{
  "model": "image classifier",
  "targets": ["setting"],
  "num_classes": 15,
  "norm": "layernorm",
  "positions": "learned",
  "loss": "cross_entropy",
  "init": "torch_default",
  "residual_init": "scaled_by_depth",
  "beta1": 0.9
}
Rows from block 7, named by matrix and row number. Rows with one number belong to one neuron. Each number is 128 + 24 x the weight over its row's rms, rounded and kept within 0 to 255. All counts start at 0. Numbers have three digits each. After the name is the row's rms in percent of the matrix's.
# fc1: MLP up (model.blocks.7.mlp.fc1.weight, 512x128), inputs 86-127
# fc2: MLP down (model.blocks.7.mlp.fc2.weight, 128x512, transposed), outputs 86-127
fc1.247 111:129141145168096142106144118102127175109116144117128112108110112137178198146120134116172115119149095127102122127118116116128133
fc2.247 115:152080146108133122132167122120121123145088120162153153095148161107134093152129147134170143094159061172148142132116114138143116
fc1.248 089:100121104129159145113118109106105133165123147131124112121141096128156149185130185134111121154099114128100081130162023132093128
fc2.248 092:188096125165151131133146144112120143160128135123119136119088095118137119112127133077105139094106093099170122117175159121176159
fc1.249 098:127118131116149150100111126126110148151151147120125114141195105108131149162109152146133103142124110136143124136136050110161114
fc2.249 134:134152122139106129140119124121123120135130151129123138112110071100122119110129103135122054109079162111163128129135167129131125
fc1.250 095:126116111136128153120103151117137111130144105131146170148135120133095111146105144121117125096119166122166103129163083131147134
fc2.250 077:172134105098080091133118140121143133140100123142137102080108132131151140124150132107136132125162124116031138130080106125089129
fc1.251 093:118122141089086141126145108132163114151114138165102129114118106127158144097101120130153118125098107105138153128178117138189139
fc2.251 073:169142173142083135160080118116129126078130144134143126091183137153132129148134159125091102125133155159107104120089152112098105
fc1.252 105:108131194182148143140103118136124152133089147134125137129122108120175121163104140133134098083078122149135165116132151165111143
fc2.252 105:095162067105089132129152130125116125131159177122130143140173102142112204114131110118118101189130132086124104103146146131112071
fc1.253 121:109111138125122123122123085094123119112100151173145160093156117157189127133097129126113101105110134157130121133167142145151142
fc2.253 104:122161109060116126174130109162111137123124107121134131139161122133123138137131153111128117132101107117107127119056155114118105
fc1.254 094:109115193150128149135093088091111123152110109162078161141122094121143155120106160126151108096153098156143090090144130142143139
fc2.254 100:164130095104129131124152120143136156114125165134180095066147114138131110134129090094127113151124157152116121134115108144145091
fc1.255 114:160098162141132121165103096133122149116097154163106165120146128134183122142105103140153131093145100155139079117162131164133142
fc2.255 101:111115082109130138134152126142123133139082111116174084095170112154136137177128097133098120138144150179122133112041096131119120
fc1.256 102:111099160160128140127095102097147123088068156160121133098142099175174138105111153121111091103110130135135130135137107129128169
fc2.256 125:140100170116110128135189124116120133123103130143138153112095131088141102126123151126163127122112034153157127124092126126154081
fc1.257 117:156120119124127142085100120116122158161118129149115167112162123105127174161108139111126100102115112115091146088138133096187127
fc2.257 091:126168137140115109102156131112118116137153146115132063154118107110103118096136131105123103168091197104118107158153118130107107
fc1.258 107:135114115144159131105129108120144123176122166148146120128136098151121143174121169105133129153106145129105085132156062121133138
fc2.258 108:099123137134113134133138104106119126064087138127099120140088099131117123143124069123093104113071117128181115118103172140179160
fc1.259 098:142155135156102147119141133122150163117111140147091155134145103125130147168101111114162111111119111129109140122181145158147097
fc2.259 091:111092119097090125155141112138130132063090110132174103120148153109130126129133116093142136133091069167085121124071132111188143
fc1.260 084:121149161110082144111152119147140155135143139140100159159131105092120151139108115112163115127141128091098133092166119125144096
fc2.260 078:125159146104156112101077131134116114116127132129130091106108116151125080093132105067119104118097137113120121139150152135173108
fc1.261 082:078103122179143144127101103097177125118101159148107142114136090200139150135118154165112120147097149128149146163141108132128164
fc2.261 072:137110153097176114101132122158140131131122104126151093122132156113115113146118071066116128153098114140195122135139154122183090
fc1.262 102:071162181145155127124136099103113128096120156152148137087110095174136133117119093155107111111128145136126097146161154181080136
fc2.262 084:105056094123100130102093129158135128095104094122125178133164118141121138150132170095091110150084127157134106116132155139124170
fc1.263 145:077134113111124139131124127094094151126114128162106153141147121091144155128119164110114115150103075099154159135117111147178140
fc2.263 133:120133115091100134101170137134130137171161139118122135147137098102126136104110162097124093151076106133186118111139149130134077
fc1.264 048:089147186135132113112120097087134118152132140172122093121151158122119107191108114097107095169111140112123142111111127104148139
fc2.264 043:156131077138126113134144142148118126106179119066151153133114132133125166075173090148148135078153127146098138094128164126105120
fc1.265 117:077147120143131128101153116082112156121121143134160128106118122147145131155124114145127130121096116130138098144106159166100140
fc2.265 106:128098140146141120156078131127123114084142096118111131128180127143122123078135186096091120155122134124137112122107150131102142
fc1.266 083:133131146112120140110142138138174150122123147122125141112132128152111112166127135114135131094154181135152112107143068157140126
fc2.266 078:146104093113088093151112127115114138116102172120128049122146112124135138082142124115138134162174113128066127132077131140124106
fc1.267 097:114139118086121109101126117113122140109115138134145114096150138119158136176134124114124145123137124158141108135117154136138152
fc2.267 102:144144134119103137164121148116105125118104119112116113134126142167115165068138141131113129138160115111082128130141088123107117
fc1.268 122:137153100127107155109156123117122143136114163149123184127108094111110149152105148104120096146078089134114092116158156155099137
fc2.268 131:139114169177149131133084117122130114111110131124106092103122104117116113093130088162125101101116132118159137117091139126146201
fc1.269 096:066142126142152115098162094113107159118101131128141135130126127102125133147133117150130137153110101141133076128141118149111123
fc2.269 080:132117188099113121154094112101113113102160098128121098124136157137114112075128169087111132150143154132134102118099109137133127
fc1.270 114:115113191132157146108097103103118183134089138163151139103113104117192131151098118125184119096124115147137112120140100144165154
fc2.270 112:099108097136150155091136117119129148108126146106153101125173117106127159156123108153136108156112174103143139120132106136132099
fc1.271 082:107158102123162142087127124139144171131119137146119131127156123157138138218107174137128107133091087144113083155118070141109133
fc2.271 057:177102081118147135160147135111137150178129139117137100126142076117117156082108123082117131114128148097133141124184137100098122
fc1.272 069:098128112185148107142112112089115126093090150140119133125109115208138146128114167153092130130090153123158140132142116164082166
fc2.272 067:134089135177156126149092130140125126092126112119143119124118138130123088127137124094123137110129139161164135130148161127184195
fc1.273 080:098141139125076170142123122123142153152135132149078162141108096123102110137110128138157100086138130102121150088199138144159119
fc2.273 060:166127123091126125085080142125130117111131114131150082098132127155118119090125116088120127154126124121112117119096138141191104
fc1.274 104:153166103084087132085167103115135129121139186147144139105153129173150130129107105102112136159133116098096143120143103107131105
fc2.274 089:114108156139161121176119135124117116140118122138168112095141133090122084104112123134151130119136154183138132109117115136152130
fc1.275 111:133151167143130151082130099116128160147135142141130120093134109113120141122096098138139106119127114099144157092173101141175121
fc2.275 081:087068132152157135050102127144120155147117104136112154118157104098140146110143121118188121136097133143120130144176122126112135
fc1.276 103:149138154111082136129164100121144174148129151147153129106131112123145104155111108110171108083151096135104154118144118138160097
fc2.276 127:119071148125093123164117125146128124094074144147150153098123103122129098110127189126116115145114113198124135135116116123136132
fc1.277 092:131111147094083128150123100129110108139130148187128156106105097115174149118110146131142111135106122097115109112125142134162142
fc2.277 066:152133134107121165136097130150147138107131144132125106147204116150148153143123139130067137112111148147149123113147166117124098
fc1.278 032:068103165138163075150191138117122116142085132118108143122152097133074143132095212105141111152118121136122150150085164187143088
fc2.278 036:138125128116085079106110145096153116101182156155137130146140128156153128105110083134112140124155127130136097132174127123106140
fc1.279 142:120148131129138172091112132129118157139112153134126143133126097102132157144105162133128110143046138109115066115143077142108112
fc2.279 177:140132120147087122171106129116126112082092135107117096116131132152111130085122075142106107150129160144119109119078168133095179
fc1.280 118:117148138123124155151098118091111149113120137158134127131160100119143133117124154099129100104082080104147174101133116135211133
fc2.280 102:096142133103089150100160128127128127138137143090130123136145106097130149096126133153136108144090153147135125125128135143100087
fc1.281 099:131147153092078154127137100125113104149134155159116161099111107120145155103108151143114115128124109109125104110153109108147115
fc2.281 095:162119126169116131137082142135133145144123136136129130134193114137131137167130159146098145115116168127168115124145164131117127
fc1.282 116:087151120108130187119182122136107142140117152157105128135134108081118163154106111107133116112098093118135102087121103160159107
fc2.282 128:127106111093111141126068133135127129114126126118139123122149130186132138098128121125114123155128148161129149129058107110120185
fc1.283 088:123114076122080141149103141111127141108135125144108143160122118112126141112125144150168097120093120108118136146102144120174103
fc2.283 062:117127142041102117083149139159136113130107110116132176111140146148121148113134103120095101106124131155092132135201158102088148
fc1.284 101:167117172173112136132099101124107154131108146135100176131169106140120137119111102121150124105137061131114083105146134123118133
fc2.284 088:116135065098153123100124135135135120111138111115194081090133122163129131143121158102079128144131161166114124140067105130121134
fc1.285 096:135136110114121109158124076123183129153135155134114124139149123138136141124116155102172127168130144127087122126102102129105139
fc2.285 097:100172101080105135150108124134116119097168165141149138162208105158130147116126112101090108136108174141099122118161157145110110
fc1.286 036:129108121133136104129092151127154120113104083141137143123141094157167091100174104138142174121102118127085127107132126160124153
fc2.286 036:141141122130145188136158140185079142140143149139120146116137163100111151141109147111101112138150125146172135211117118106148128
fc1.287 091:094159110156147136114159106133103140115114151155135145119131117131158123138130125141130130132123130149124072143142135165085156
fc2.287 091:146078177082114118126104139143145112103120103118132155116147130150122112113139165071088123146109152146128112117096145136112146
fc1.288 131:092143110132140134096121124084098147118150138157108189156139108101135159139129154143127116166106084088158148121121136156149129
fc2.288 102:109124132110126130129175129108130138124135138129136130142153099095145136070098163094124099148079119133181115108175147144153110
fc1.289 104:159110131120133142137112138160161147103135124149097150142146111111144113162130118139125115098119143141132113148144127162125118
fc2.289 092:130135105114099150122138136108120136131089135125189094074168123147118151135114127120126143143163122139089131119090132125138109
fc1.290 093:126135153146103107102128126054116143139128123138137146133175135129115128150125147104140129116165092089113129097155199102178136
fc2.290 084:119120121117147144123132107145100121119165136105137070131109148119120124100098071188161138138122161144172111126102058113104124
fc1.291 039:101082178159154126136125090136085135120147126130126104143114138090107122148108139169110085144137143132153138116138129139182129
fc2.291 035:126130106103115135086129134098119112110122124086113132136175131174120141086143116123171137128136112129120112130128137104096122
fc1.292 078:110180134093107173122151138152124152121121124146110149138128116110111143117102115139183130126143145119123145110154138131115116
fc2.292 069:148115125107138132122101127117128126128123136117129050123132120123127119139126083054124131120135131126119126148102140134202068
fc1.293 108:109149121125071127142128101116137115066115138130096154139108113120126150053110076159187125121147138141150121101110189145150125
fc2.293 134:165123135146146140089152130130136139167102119128102140118075118097126137177141137086135131092107081111117136122170124140177136
fc1.294 105:082122117142124126108121132178170116136138092121108120121132087100108136120100158145091095141086157127102165146106142114118130
fc2.294 157:130128132086106113185158137127131139082083138142183120087163150187139136135121105113122117101164113169162144128130127138131099
fc1.295 081:125140141131084181133141123132154155127112150149076186128126104132105135137091126104159113096120081126125144095181137160113120
fc2.295 064:108130169152127155137109117125103121074097124136155176111122127073141101098139124132127118149094098141100123138123155116127174
fc1.296 085:108113134140112138135154092137100158116138128136117156143131122064126104104108152137126088117109107145174158101145170129166124
fc2.296 068:133163111121090099155130130124116111074130112111122145120126165136093144061139112180118113125145153120092133126118157137088163
fc1.297 134:099143155117111151125137116097126123076129141180122153144151108119125125112112137110119101102101104123151203108128165151183133
fc2.297 113:100147123139084122128164127065116123109131132114110125127109142122128126089115099148134081151144157126150124136095181138090138
fc1.298 122:125104079148127123135124117122177164149108160120109119146128118158118145135122161108138134129116113119162125148099144121142135
fc2.298 122:109124108091167136106122123129147122127110129119151110122163109139118159103124112077079110148091134144141128126137103125142126
fc1.299 080:131123151121114156097135153105149111140134121134138149110108120144136112149096104129124107070120102119143140087180118136168134
fc2.299 064:113118117133045114177125124133111128109142143136154165149133127141141118090119149092131094153115161124128128130086170116107095
fc1.300 173:082140172111104151130114111101178169088075159137128162118172101139156148136095182106090109102109100141124081095161122140145139
fc2.300 276:111175126128126116126106118153110127125118114114097122148104102114128150125125137119106118119104149134162134115135190126112127
fc1.301 109:122160088097103144097145127154159143112131152126131103123150129151149185167133145111104118145119130130091143120127114128130112
fc2.301 106:200105136129167135179119124112116130146113094143165107088137152120142093122123083130151141079181102152134138137099118126153155
fc1.302 117:097126075108140145130122140165175131115128120133083126133107103119151187153124166145121113121087149126115144154103142123100135
fc2.302 132:142095159141137125161177146101125134090091105140194118076140151142130122111131134122122145105174092172130152136154118112144136
fc1.303 106:072125118093074155126156129092110114087117134185146163151123104111134139090124114161123095128096125101154163111133167138152124
fc2.303 080:125132149085099118149141130112150123125109089106111131118123171168140117100128121123129092118140154155140108121095192135118142
fc1.304 085:116125127157148134141145098144096172101085150139132132111124136117181147145120103149169128135157092151112063137154146161135138
fc2.304 070:116131092106134129134133160125134110129097086101146099107128139157119129149121156134086126096124127161140144108076078136136151
fc1.305 087:091108134173133127117091092078132129109093141152090118137150118197130135152123164112109102124118175101141127126150102146132166
fc2.305 091:140131121157174134121118127128140138132152115127136068133090133138125093105122099102124131135113131137192135122177161133197129
fc1.306 044:101120176136139100136154149124131131130116118129136129133107110101174112101120153128113113145106183136084127196083103121125167
fc2.306 047:152145112124124123117111146068113109121170123167141132130133126163165163144183107142188101117160107126169123154151121159129108
fc1.307 084:089129137171121158129103106111151142104106151156094126118148089166139152137106179140092095151110146110136164118125116153126186
fc2.307 077:178112147152140149113133121108133144136133107127133123132124139110125124125106097086144121107115150153129136106163162135171067
fc1.308 102:066149163160103136145091093073173150077056159124133128138171109193122135117112138102108114112151118124126135112148140141144145
fc2.308 101:148147167105134136124162130153129122114133130131113155124052129127137131121109178098116106136102123125138129099145135132101099
fc1.309 115:071130141141144168146133144128112168092086144089110106163117119121118149194113103141104114125105077122132133112129109147126147
fc2.309 107:151154149138120134106082124116137130104119135120142106134192122154127142149141158117119146118152179114112122127117156125125122
fc1.310 111:098153158148158164157127126125130160081101136101109118154119105141137148178128123139102123114108065134122131115118104170127140
fc2.310 094:138144119142130134108115123129124133118106142133158112135197115141126168129137152113123134131141189119127138132125147121121122
fc1.311 093:141175149124102131081124094110138154143131149170091159125119112129110127122099125118160093089124134085125129106150135111169106
fc2.311 090:109157206119180123046110128128137133131116118148113131124085111114119106082118154071130116146079132099090121113137129117167154
fc1.312 087:086100129128138131120109099126097158129119148144150120120106123177137202153147106133148137161102160119153104135109144136090107
fc2.312 059:126077107204169124141127115130135143090124105119132086139162104115169124130127141101096132122120121145123136114145129121154146
fc1.313 081:130142133106105162124181142141137153171121154143107123130139121091124140162131114100180108130143119099099108094145096135110092
fc2.313 085:135129159119099124111100121130126124081115132135126090117115116124139111133124073067135107093111128133119130117127182119197085
fc1.314 089:094139165153144175139135145147131122151125112150109170129098114123150110155101129150140077096069125102124173096139105128139123
fc2.314 064:129149079086087133119126127103110134102172145126156117149130132158136137068124099079119109178135127088120123124142164141147070
fc1.315 096:142120138107140162078106116119119166159146134138132153125175091113142130182111125155109105135109136113104129113129092120169104
fc2.315 112:129156128149121128138117141115122114130105122122113107109111060104128124113131100129127039102086177131138104123129177135111151
fc1.316 102:144152086077104132119145126110148135105124166147127104104124129158179178154128130132119115138119148118097127117127104107118120
fc2.316 082:161133146157143130162115130112145117130114085135157130104129131106130107097120116144163131086158071158136134131091117130137167
fc1.317 093:076167160156116119132142080120096149105115171118155145121146126172141134135126115132129120133150125124126099127167126137100100
fc2.317 086:125118133084126129097129128106150135109098097120128126079088158108137115070126175130139139105139119192125135117125086124136169
fc1.318 132:078152158109117157094144115121143149146102152128082142144167102120147177135076135119140106119097135139131122088136099122157116
fc2.318 173:135162073140093122148130125135129079094153122104114134172097166162117145131141105129086147152162142113065133136116133122061121
fc1.319 096:145170180157121139096154128105118134113146143139130169118107134122106125130108137157125136095117085118126109121180155109128139
fc2.319 086:061078147118118136137151127139130126131121155127128144150120111139129140092125142108146107159100190131137133128067140123106126
fc1.320 104:116118086134125151140119135132168125113149112114112131128118089130115171092124133125142097127059141129148129138113189120106131
fc2.320 091:115074111107097113126164144136147124088091119132143139106152130116135146122152156122088117085137120169085137130157087115118156
fc1.321 100:099136155120097134101116113115099156115150127137130150122163104102131123126115105168134121141100120112140169106123153099165131
fc2.321 104:136150122122105132174127132134144132115145118108118117119120109123129124080137088148124053112101177126167123134111164109129133
fc1.322 082:120123138109110146147162127139120153167119128161092144144103119131122146136100135143183093145100116124101065099122064149094087
fc2.322 081:149131155110092134072107144147125120130124113127120152113121113104129136143134079098135113112118104140106114100164211111176127
fc1.323 083:100136191127154126094146110096146165131106126124126106139147141142135128160123100090118147113159124102115118115131088135152146
fc2.323 079:143140117109118135181082127123135124065161126123144054126118126134111131114148104152148135108151146152119135128106096125116110
fc1.324 066:076090136177142114135086110083120129132103149128140131126142101221139158131110169129121123131084175134146130127122117159072142
fc2.324 063:143093126171171129141098122127130132093132129124145099122103129141127099129134115081130137124143126155161135126161154124194205
fc1.325 073:107108138181162110164111094097127128136088159133124128145120097201125142117107177160113108129115146135148099133123099155083150
fc2.325 079:122099134148149126125099129103127137090121137128144102119125132132125093145132099067139130113128120154153129133148161122210193
fc1.326 035:114121124101134139139118116085143150091108087085085090110132103129127125160139118091134154149102092132119110147195115181143119
fc2.326 037:148134127122132122134135158153120148150150125139183141122124155137150112105111132151164132104152150121141082154123120130122123
fc1.327 053:107143154100149123071136113119164131113150093119135116107169146117091109162114185141121141096097129114162131102139072145176145
fc2.327 054:149099116142097144203079116165104139125107129123159136103077131131090132112158084145151108146155125107114136127123151140116113
fc1.328 099:115115105099115133139113106084134125110109150123136130120153123143157217149134100113103114131099103124117111108132124125135145
fc2.328 105:176145084129153124116147122130144136123102136100138124113156100113128151131127134132169099169114118139085122128064092123121111
fc1.330 131:089151158130126166098130109132130162160142147131122133142175104119155162122074138155115090140088142134149111109151112121159114
fc2.330 205:135159116152104113151116119099124102078083143131101139150081128132137133138131136116132133139158095104084130124130143137080152
fc1.331 100:098123167123140122151126113112148121159132133143119129142122113141132086137102119116132110084150128140161099137151102170144121
fc2.331 091:180112108114086125113125127122129126132084135129142118056176117128131155152142108127121117114165118133072131123064123118141135
fc1.332 041:076134134153095119147158118118137107155136092159098127115151159122075110127151130139137104139130148167149131088158057123148165
fc2.332 044:143098098107154088075097095167134161105137172133149114100100103121109163118162110139128145123134138086134116148098173149122113
fc1.333 089:155123138160156118159120114158175126154104146121115109127136074128116168159108096125137110135083119130145162136126192144106124
fc2.333 058:128122072109114137095132103109131123154168128170135159102187141124112131123117105174104122160170133137130125114110080103132114
fc1.334 111:147126150110087171117143103118134163133105145172116178101138104127133168118115102123165088108130087133115122080194167136139116
fc2.334 111:075130167138128119095142128120133126107119138105155182127125089089119116100147173133126106114069158140141131132153126120112140
fc1.335 104:093137136130133143104125103058103155112090154123145111111111131142153136143126099149120133134108154139172117135099169167099158
fc2.335 086:154116117139171122137065137170143117105141103099115144123182125149117105134124153062094128160098104122109132130116125126128107
fc1.336 119:125143088130123161154155110139097125112130160117118135130092102114112190098113102100145089149054086146160116097153130146098111
fc2.336 095:092099128125106127082090136122140144097087115134126137123112139108121146161126104125128141078150084145084132125174100129170193
fc1.337 098:124169099091127123094160122107128134109132173133139126135147114170146142111118116118098120174102153113106123105116106117115109
fc2.337 102:132144157145155138161101109124121126109109127146152109091144104117144080146113093120171110113129134174108135118108116142154150
fc1.338 089:097139117159100154140133128121157142158114141150090143142147112122109117172112139135162107109148123120119126139152163144160129
fc2.338 067:142111128115092114122139122130101102091104112133128116119111126112117122142150107106117129113104084112093120124081149124143154
fc1.339 096:107126143119120161108115103121111140119134143131120148126153108105146139111120101152145113144116134132154169095127139104164124
fc2.339 123:131171120143101141145126129124154137116116151127121127113114071103130125107128104131131048101076146110154138132132155107146131
fc1.340 106:104172197133135107126151096112136144140160179118134143141129111170120084117121112109113137102148126104141102122161097142131105
fc2.340 109:164083151106108126110113125122129123130066122132132127065114116102129110096138143134141116077150120185079133129114126120127158
fc1.341 088:116118125157149118093134115115144148126128129117140144131139120107109146159126148151151142127140108124104159154138171137116143
fc2.341 065:150112131120122151135146126109120113168080123128139132136121128150133115137140129171101126169117113145163165153062105109149128
fc1.342 089:143135141185160167129108127118112109144131126153127155121106097110123106123113132175124090054099131123150178108137133156133122
fc2.342 098:093174104085102134100126131122126137101126177130132139121169105172128196107127122085120111186115133113079126123107148125120083
fc1.343 042:111121109117133121135145143138119117133151117148169074127131106176104137093130125097126085099142168139104138108073130137165097
fc2.343 035:105144127144132122093142117081140104125098135117078127130146153131128127136132123135106109133120096132082174099187132123104175
fc1.344 097:102110134125117108133117112119126149128120133144046138153137114148117199133126109113151148130141110131102115126112091118140136
fc2.344 091:147100144137146130155101133125133131153115117145047145166124102118123173102118154148120099095108112098141124112131142124101125
fc1.345 100:099112149155136142123092113109164163120091136130108131110158117119138137149102134137151118087131122157105087136148170136137147
fc2.345 071:146152090096128147130179110154119116120131121093161095127147134149118150155102103123089089123081133109139134102111083148107124
fc1.346 100:121121104122137144124092133118129131127144141123094125135133109132127188131108132110129100152055103112176100129111091129144124
fc2.346 090:155072070113090136130145122127131129126087146117134146115142096107129175084127147109110093133082118197120119137107120128117099
fc1.347 101:075198125138120109117166097103144135130137177119139114164151099171120111141127126129096134167099124086147113118128126147142125
fc2.347 120:146109172135150143142092124131129116120112110133146121097080120113131071099125133120120120089137169174133131140149122157125145
fc1.348 082:071151132151146143113092113089156127114089157146110131147137112201104129166124156139091115150120169101134122116130111136132166
fc2.348 076:141128127138171126105100129134141140119141116127150090113121145150115094102131082082126133136129138147172142117187155134188129
fc1.349 103:124109152111106146099123112105123119151127134188127182107106113121180126098100140134130105112090114100121090102161149106163125
fc2.349 088:160125118152120126155098135139134142142132130131135113135183108132118134155125148132100140137112174149158132135123141116109109
fc1.350 096:126179171116117153092136100097146141164131155134130107123132097140115084154094124100109106064131144122119129134163061141157119
fc2.350 091:122070149114137128092139137162140135111095123123123136106165110094133140085131146105169127169127091155067114124149093123139150
fc1.351 115:109153182128100130133093113104121144140112146137143139091135106174087123124125113117139120108116162107169093130133144158091127
fc2.351 083:186122099125137117119150118097123135106139123125127101138138144096149157123120152142131099144170119157072133118140095140109143
fc1.352 076:138175118126094144093159152159140135157151147145102135155112138085104144137126096132204135113135136113110137113140104145117075
fc2.352 071:138128151119130114120122121132122128115125123139115100124123129110129101126133098088136125095132104123126122128162173124196062
fc1.353 085:130140127117108127118155091092162126123128158140135139129129116143118126130118166111158113155141062116151128131146077187163145
fc2.353 072:153127096137135142168132117120130130119096152113120122140120089085118136135112115123143063129112123108097137126138130136079123
fc1.354 122:084127105122063141136119100124150130062118137136108144131091126127119147066108061147144129106135142129144150108126199135175134
fc2.354 141:143134124139142142091162139120114129145103133116106132126081107118139146178135179063125109099087100109098138116154104135152118
fc1.355 090:097137110140053136155166138131112115058130142126115172149103107122125148048133101163138093135116123134166147116106196149121133
fc2.355 091:154113138147100122103136127094137147124074114144107135103091115116131128127134106092128093070105115110135125125140183164157185
fc1.356 091:067112096150133112137139119131152136147153135132085158148123103103120125146133136155129106151063113128124163154116165144143124
fc2.356 104:167105153107108117109146126155135125144094087145114149092144143096141131107123126186126127072153101144126111101165124108084141
fc1.357 097:113112139078100146119133110124128126167139132165116141106108116097143129076116140127138106131116140093122177115173121130153115
fc2.357 081:157146162138095131152096120107149135076101117119143111121172132177139135166122131117103130106133144137137125119080171143119122
fc1.358 150:088152135135095146136154097088161117099101156174103189137098092145136140118106138102131096159107095111127133097126150162117141
fc2.358 230:152111117125164127126099151160126109168156114121123100121167143128130147124141109175096147127141177138098120126142085115086115
fc1.359 097:098136152115108137150158116120103132073136128133125140148108131116143119080141131157126099135095092128171143114145173149139118
fc2.359 102:121107136143060117166158112107120123092103113115117142125097153118104115065124123134161103118134112135163100118115174126140178
fc1.360 105:110135134116096130081115106077124158088079147145136140094151124144165209134119121111147127125128110121085143108135106103126140
fc2.360 090:209112127146146132154101133151132117172143097122119137104159123102126071145135094138122122086151086133146119140075148120132129
fc1.361 119:124141151148117167101131109115148169116075142158122139110133110147132111157098147065129114105130092123095097104168129155170151
fc2.361 104:117134171158096127142128132123127117122081133136109164132106092142122117157107152099120101121109092113119147120120178150115149
fc1.362 106:132135145092077140105137114161175130158109148139104126121123120149135135127079120095123116135099143101082166140139085110144117
fc2.362 089:139150116082085108161121114123109116056191155176153141114155111136148121093141155139145104127140165155135102126112154117118121
fc1.363 084:099117090157137124151143110100164145105087157114149119134096127186106160129127130156134109136073085156141082154110147156110118
fc2.363 068:108137127132195118132104116142119109111136110105125078142178138120133134121127116100107119146124135129183135147124113110166135
fc1.364 087:049144114141117121150135107089101116120110157121154103124105136145172186146153129147139130130136161146079101117128102170064142
fc2.364 068:153060137183183120138137123181126128088172090103130137137143121097135109121136131113108133150127144127143092115131157128143139
fc1.365 113:028165165165128146098130109082128127138115108126121095131109118105110144102130168127136132125101133114131119087122104105133148
fc2.365 098:202098127091134154158113130128145118084121086132138158111166154169127117127144099140120129108164127152140145134134144119102112
fc1.366 085:115137140117094174117141137130113165127137153155095148158126118086131152161117123111172112119118141113138175110157158131141107
fc2.366 063:121132140085144122101099119132137106091118099122150105123135164129132103130135101086108147115117113135082119126098107125198115
fc1.367 113:095133117167146164105104141129116152106109125113033144145145103119148203169110146160107104093121095131126128090134126145092164
fc2.367 108:119156135126121135124127128097124117113152158140205102116134131149137090075118142100096134133134226130134125136149106134140099
fc1.368 107:147111150117105121128089110122138117141111163149075138137123109157131149116112140120124118138112158129119115146130132136125149
fc2.368 098:095168084076162129149126132149139134111135131131145052150160104169139167128115129100088097127104146159169153124141157125156114
fc1.369 140:071146152122095146116162089105136140106114153132104172139110102141138142105105117126121094143086120117146140098122167146121138
fc2.369 190:172122077152199122144081151160123108166150120114126088122162120121126137146143133167096145141144159132109123126142060123084134
fc1.370 109:113126157151108119106110132092130131134106115133124108118167128161157138169118130110130143129173121122091125129110163105207138
fc2.370 116:173146110106131125156119127121129131104136142113128104123093154143127146112119112159121149112155121124103112123157074127074146
fc1.371 142:146154129136114150113108133137204163123113152119120138136162100134124121164106124093146119107126147127080160128140135130173119
fc2.371 150:132107122098085108140163123132143132089124132132171138087129142083127132140120129106179142143135062138072119131141111135128132
fc1.372 088:088131122112092155133143108114135115074115132147125162135134112145128119083107121132139120130126100123135149080119193153127130
fc2.372 073:146141118158086122142141121062096111134106122121092134126079127132134120100107111107110056111116145098157103125119174150125161
fc1.373 105:119119172128117145121149112146125182132111150150125131084141107114150121139110107105156114117140106159083085129160123139152137
fc2.373 081:127092133128160125042118123128129129126094099098136139124156116098120153162142137145131116128111160123112120111123094145140147
fc1.374 115:126159122136117162118159132129116132105121149125150121129095106143125137086119106130142107131083112101131080082182100127117114
fc2.374 103:150096147151119132104105117121135145151112117138107160139143143092131143149121146145162131108156103163116134144068111147109147
fc1.375 085:135129111109105137136129100127150163116147142130125153145120141130153129099129139093151131177122150093099125141118103118132106
fc2.375 077:123178121061099132140102122131134115096151138121149121154218120156128145121135123142097103101104160163129115111128181143097120
fc1.376 096:077174142103137124071153084106167120142132185113154116125118106138090091132117136114104124148121171114150117139151129127136110
fc2.376 079:163106160110115132158110113121115136113110123135138129078155119144142116085125130109132108120169133187087135138127091151123127
fc1.377 152:087136150125097161125142122107103125084120144178130153137138109105146124107123118124115114115079093122167194123118178136174126
fc2.377 159:089138128133077108133145138077119128102126125144115149126124135146147125085118113143125085142129175121142122123113191139091147
fc1.378 108:091137143182163185148103136133149159121117129114085145163138101131105144180113153152125097089071087122161118124131146167112132
fc2.378 111:150173112091098129112132133114121114128142166150195107088183116152125150086134133101123111153137183107100106124162139124121104
fc1.379 070:140158122098102145109128134139138165141122126147116166132138109092098136136109130123170117124147104113128146098167098142126091
fc2.379 069:113137141102122148123110126119117132111116128121141056127144122149129117133120060082146127105127145138111147129106133122213091
fc1.380 098:070178159129126170108131135117120145107094155106122127147135117152117187168132104119105119166114115094118132097147130129126131
fc2.380 090:199110135121161136158086129157148145133146101128131085109164118095117093152120125124143142104132132140095136145078138123122124
fc1.381 120:133137130145119176104137118145119173118133146159106161133111096117151153124102110124173098119082078118157125096145149148148124
fc2.381 120:120109193140148130040091115111139145119095152132125162085070096127146110112129126126137113114089145127123130148137110145094129
fc1.382 085:094154150174165137099104110072114150133110161144143131125145110121122137130111154141128116111131152131114054147125116140094166
fc2.382 080:148074134077110117109097138135142132088124094122150106099138156152107106081145092085114132123109127138153129122127154135162138
fc1.383 076:129164142124106149122158130147107134140140152117117133145132104126117152164101134109141123128104114090099145097192134141142107
fc2.383 050:091156138125193132098071128129133121103136083135123090131147164085139111117136076122114122113118115137126114136109110133181133
fc1.384 112:126128185120099172112141098125145161133115157190135167114131102126142146120090131096165100140127105135117123074170142127158115
fc2.384 100:082171179145129121077098124123133137069083134118135196110110096106134126111135186123120114122069151132087139136144137130076181
fc1.385 129:127157147156119180121144126132155144103139147107101144143141095113117133156089140115141087118084099135098149113149117137177114
fc2.385 127:127077130111091123125172128125121130111113137126161195110126128076120143146122133125169149149129041138101121135138104135135143